Rows from block 9 of a small self-supervised image encoder, named by matrix and row number. Rows with one number belong to one neuron. Each number is 50 + 12 x the weight over its row's rms, rounded and kept within 0 to 99. All counts start at 0.
After each neuron's rows are labels from the 100 images, of 14848, where the neuron reaches its largest size: "colour at peak" is the nearest of a few named colours to the mean colour under the peak; "top examples" is what is common among them. Only what is clearly more common there than usual is listed. The data: larger renderings of crowded toy scenes. In brackets: how many of the 100, against the usual share in percent.
# gate: MLP gate (model.blocks.9.mlp.gate.weight, 512x256), inputs 0-63
# fc1: MLP up (model.blocks.9.mlp.fc1.weight, 512x256), inputs 0-63
# fc2: MLP down (model.blocks.9.mlp.fc2.weight, 256x512, transposed), outputs 0-63

gate.341:50 58 66 44 27 24 42 53 38 39 40 39 36 56 44 58 60 42 55 37 59 57 46 64 48 29 03 56 28 37 67 48 51 35 59 50 64 36 68 51 50 03 56 65 60 65 50 45 49 31 51 61 51 33 42 64 42 53 64 56 57 57 67 73
fc1.341:36 42 60 62 58 33 41 43 51 57 43 36 56 68 43 50 56 43 52 56 52 51 33 46 58 44 56 47 56 39 44 39 58 45 47 63 51 47 58 53 39 44 50 53 63 48 52 42 63 44 30 39 30 77 52 30 42 48 38 38 64 51 63 33
fc2.341:55 40 23 26 62 49 59 49 36 58 69 53 32 55 54 31 45 75 73 49 42 54 59 40 46 37 34 71 57 47 47 56 54 43 66 59 59 56 57 64 54 56 54 34 56 21 34 48 45 35 59 53 65 57 51 47 51 67 54 62 54 42 38 56
colour at peak: grey (55 vs 24.5)
top examples: count: six (41 vs 19.9)

gate.427:45 71 64 58 72 42 55 41 72 57 69 48 38 38 52 34 60 52 50 55 56 67 59 40 32 53 52 83 55 42 70 39 40 52 51 82 50 55 26 68 59 36 68 66 55 48 80 52 43 70 65 71 55 31 44 55 38 26 41 49 33 49 48 53
fc1.427:63 72 59 39 34 34 70 51 49 61 60 53 66 53 51 53 48 81 51 41 66 43 49 43 49 54 63 33 25 64 57 52 35 61 35 41 56 39 49 20 56 47 50 40 53 33 52 45 51 38 57 58 55 31 44 42 50 52 28 44 58 60 61 53
fc2.427:63 40 73 66 60 67 35 34 38 55 42 41 22 35 65 39 65 34 31 76 67 64 63 52 57 44 43 74 43 56 55 35 63 51 50 62 56 53 67 55 66 41 83 28 51 41 47 57 50 53 36 30 57 63 38 60 55 36 38 59 48 39 45 62
colour at peak: brown (67 vs 35.5)
top examples: count: six (43 vs 19.9)

gate.401:41 51 50 80 62 68 43 52 53 58 51 63 43 44 61 75 52 33 26 50 46 38 50 44 19 43 33 42 54 43 62 62 66 74 55 37 42 41 56 45 55 41 58 56 46 48 45 68 57 37 61 51 43 25 55 54 35 69 60 45 54 33 64 51
fc1.401:55 63 22 55 46 59 40 69 55 51 39 44 53 43 55 63 51 54 29 56 57 54 63 54 68 60 48 38 62 68 36 46 65 60 56 47 44 70 57 34 55 24 85 52 44 43 46 57 47 53 53 43 63 45 47 51 48 65 53 56 43 44 45 55
fc2.401:44 44 72 51 62 63 48 64 39 47 65 54 40 43 51 48 73 45 65 51 58 65 23 45 47 39 57 45 57 58 62 36 40 46 59 34 57 58 42 59 49 50 18 73 19 48 65 51 31 38 40 67 62 50 56 66 36 46 51 59 67 36 61 54
colour at peak: grey (67 vs 24.5)
top examples: light from behind the scene (95 vs 25.5); count: six (43 vs 19.9)

gate.250:60 46 47 42 52 68 48 43 52 55 58 65 51 49 41 55 54 55 39 50 38 57 36 41 24 28 45 47 31 68 36 62 55 59 46 30 59 33 57 56 42 48 61 48 54 66 44 37 60 46 57 41 41 51 68 44 41 74 72 73 48 67 53 53
fc1.250:60 71 55 51 74 39 60 43 43 48 64 67 23 42 37 49 52 37 13 53 55 48 76 31 33 54 49 44 46 58 41 47 65 46 60 67 71 43 42 62 48 46 51 60 56 60 41 45 39 44 34 54 57 38 51 33 44 30 35 52 39 63 53 54
fc2.250:40 41 66 55 46 60 53 66 42 38 47 27 53 37 37 47 45 45 52 69 62 75 48 66 62 24 51 39 47 45 60 57 56 59 37 41 56 46 43 50 43 47 35 60 38 52 68 73 48 30 40 46 65 79 63 75 64 48 39 47 33 61 40 35
colour at peak: grey (62 vs 24.5)
top examples: light from behind the scene (95 vs 25.5)

gate.415:33 51 51 65 51 45 52 30 71 58 55 39 28 50 50 57 63 66 60 55 46 34 27 65 47 45 54 51 47 33 57 32 46 44 40 56 34 67 61 64 41 59 35 55 59 54 25 61 66 55 44 57 25 54 41 83 59 60 64 46 63 55 60 67
fc1.415:34 59 56 42 43 59 48 44 34 35 56 46 48 55 57 43 42 55 61 37 63 58 40 40 52 52 10 61 76 53 70 68 68 64 43 43 54 61 45 38 68 27 51 36 71 35 33 60 55 70 72 48 53 54 51 66 39 23 41 52 38 59 38 44
fc2.415:45 51 61 63 53 54 39 34 56 36 58 43 54 55 59 70 44 44 44 66 44 50 54 47 51 59 58 55 38 37 58 46 55 59 62 23 20 49 47 54 44 56 73 53 47 53 61 59 51 48 58 28 55 38 64 43 48 80 41 44 47 73 60 51
colour at peak: black (83 vs 9.5)
top examples: count: six (41 vs 19.9)

gate.187:79 33 36 53 44 62 58 50 81 38 49 44 67 51 40 51 47 46 64 39 41 47 49 46 51 56 40 55 56 65 52 51 36 54 44 46 48 54 60 20 39 59 66 37 69 54 56 24 58 64 31 55 58 55 58 36 51 56 52 39 64 46 35 63
fc1.187:31 53 61 55 47 26 66 58 28 49 70 72 39 65 67 46 62 65 44 60 22 61 51 51 52 57 65 49 50 60 26 47 53 20 39 62 45 52 51 38 55 38 57 54 60 60 61 58 46 46 55 48 29 37 49 29 63 51 60 75 57 58 35 40
fc2.187:81 57 62 33 49 72 55 47 45 57 46 46 69 40 44 38 49 37 49 47 55 52 40 47 25 41 44 58 38 58 75 65 36 82 40 49 35 52 53 43 48 47 37 76 38 43 50 52 64 53 57 62 61 48 26 71 31 52 44 60 50 46 55 46
colour at peak: brown (67 vs 35.5)
top examples: light from behind the scene (82 vs 25.5)

gate.354:47 60 51 47 59 54 37 50 55 64 53 38 52 49 55 54 57 36 29 62 64 49 64 48 43 46 65 49 55 57 44 58 58 64 53 62 69 63 62 47 56 52 29 61 57 30 55 38 45 38 55 48 51 11 47 54 49 45 89 35 43 52 35 48
fc1.354:60 31 48 60 35 56 47 60 52 51 41 69 74 50 38 73 38 43 40 57 56 65 49 62 47 42 55 33 55 33 60 46 48 44 57 43 39 47 44 33 52 67 37 57 27 43 89 58 28 61 48 39 59 63 65 57 43 49 55 47 35 62 40 38
fc2.354:45 61 47 31 49 45 44 40 43 48 43 54 50 60 66 38 42 76 69 72 47 31 27 63 57 62 38 57 65 74 51 70 47 63 52 82 54 47 56 63 37 46 55 66 71 36 20 40 42 75 48 54 39 31 43 34 41 48 52 30 52 41 48 49
colour at peak: grey (54 vs 24.5)
top examples: light from behind the scene (80 vs 25.5)

gate.383:55 57 53 39 51 72 41 69 62 47 52 53 52 42 54 44 53 21 39 42 73 38 43 49 52 18 36 67 34 42 39 57 57 55 66 36 57 63 58 71 70 43 52 59 57 52 50 57 39 62 50 49 61 50 42 75 45 49 40 65 56 54 46 56
fc1.383:31 48 51 42 59 33 62 50 58 26 27 57 78 35 54 62 33 38 44 61 63 41 56 56 40 59 49 26 75 44 68 44 50 57 52 37 40 50 37 52 58 44 37 60 37 56 77 36 27 34 72 44 32 54 71 75 67 32 44 47 32 31 57 49
fc2.383:55 45 48 49 40 60 34 39 42 56 47 37 46 81 52 39 44 68 60 53 52 54 36 34 67 74 54 62 54 64 52 57 37 36 42 58 69 59 47 48 39 51 36 64 67 46 27 46 66 77 60 45 42 53 41 29 37 48 54 39 47 57 55 44
colour at peak: grey (55 vs 24.5)
top examples: light from behind the scene (67 vs 25.5)

gate.480:71 61 35 54 54 44 41 63 56 60 50 45 68 68 55 41 52 52 46 37 28 26 40 44 62 51 52 43 63 41 32 61 52 56 67 54 50 45 53 61 57 71 40 46 55 70 48 61 60 51 54 52 47 57 55 39 52 44 60 73 72 63 56 43
fc1.480:48 26 62 70 45 55 42 51 54 41 53 38 48 44 57 58 50 37 50 58 42 53 70 55 30 54 12 66 32 51 56 48 57 60 62 66 42 44 42 60 43 53 46 47 70 43 47 48 53 55 49 40 60 58 50 40 41 56 46 20 61 44 45 44
fc2.480:61 43 40 61 42 45 32 43 55 54 65 55 39 52 51 49 39 59 41 56 40 41 59 59 56 55 40 61 56 50 55 49 45 26 35 26 38 54 42 57 51 26 35 35 40 66 54 73 81 27 38 37 50 44 56 39 50 28 46 31 57 37 50 58
colour at peak: black (31 vs 9.5)
top examples: light from behind the camera (64 vs 24.3)

gate.418:64 55 48 73 47 56 57 55 49 51 36 45 62 37 53 62 77 71 30 46 65 81 34 68 54 33 58 58 44 35 67 47 47 46 59 51 51 37 47 38 39 33 78 49 31 56 62 54 54 59 55 41 55 28 55 53 54 54 61 48 73 61 69 30
fc1.418:56 38 48 41 47 69 57 74 63 48 43 43 31 50 66 34 39 55 41 42 43 56 35 45 53 38 40 29 54 78 50 48 52 56 21 59 52 45 66 60 66 32 47 56 65 50 40 73 58 45 35 30 68 39 72 48 50 44 35 50 42 50 57 79
fc2.418:42 48 64 47 44 45 70 54 43 38 48 48 45 33 55 58 49 18 49 41 39 69 46 53 25 43 58 65 59 37 69 62 60 30 48 18 47 29 58 43 61 56 49 40 53 55 75 17 60 11 51 56 62 76 41 53 57 68 50 42 66 45 53 53
colour at peak: grey (50 vs 24.5)
top examples: light from behind the scene (100 vs 25.5); count: six (45 vs 19.9)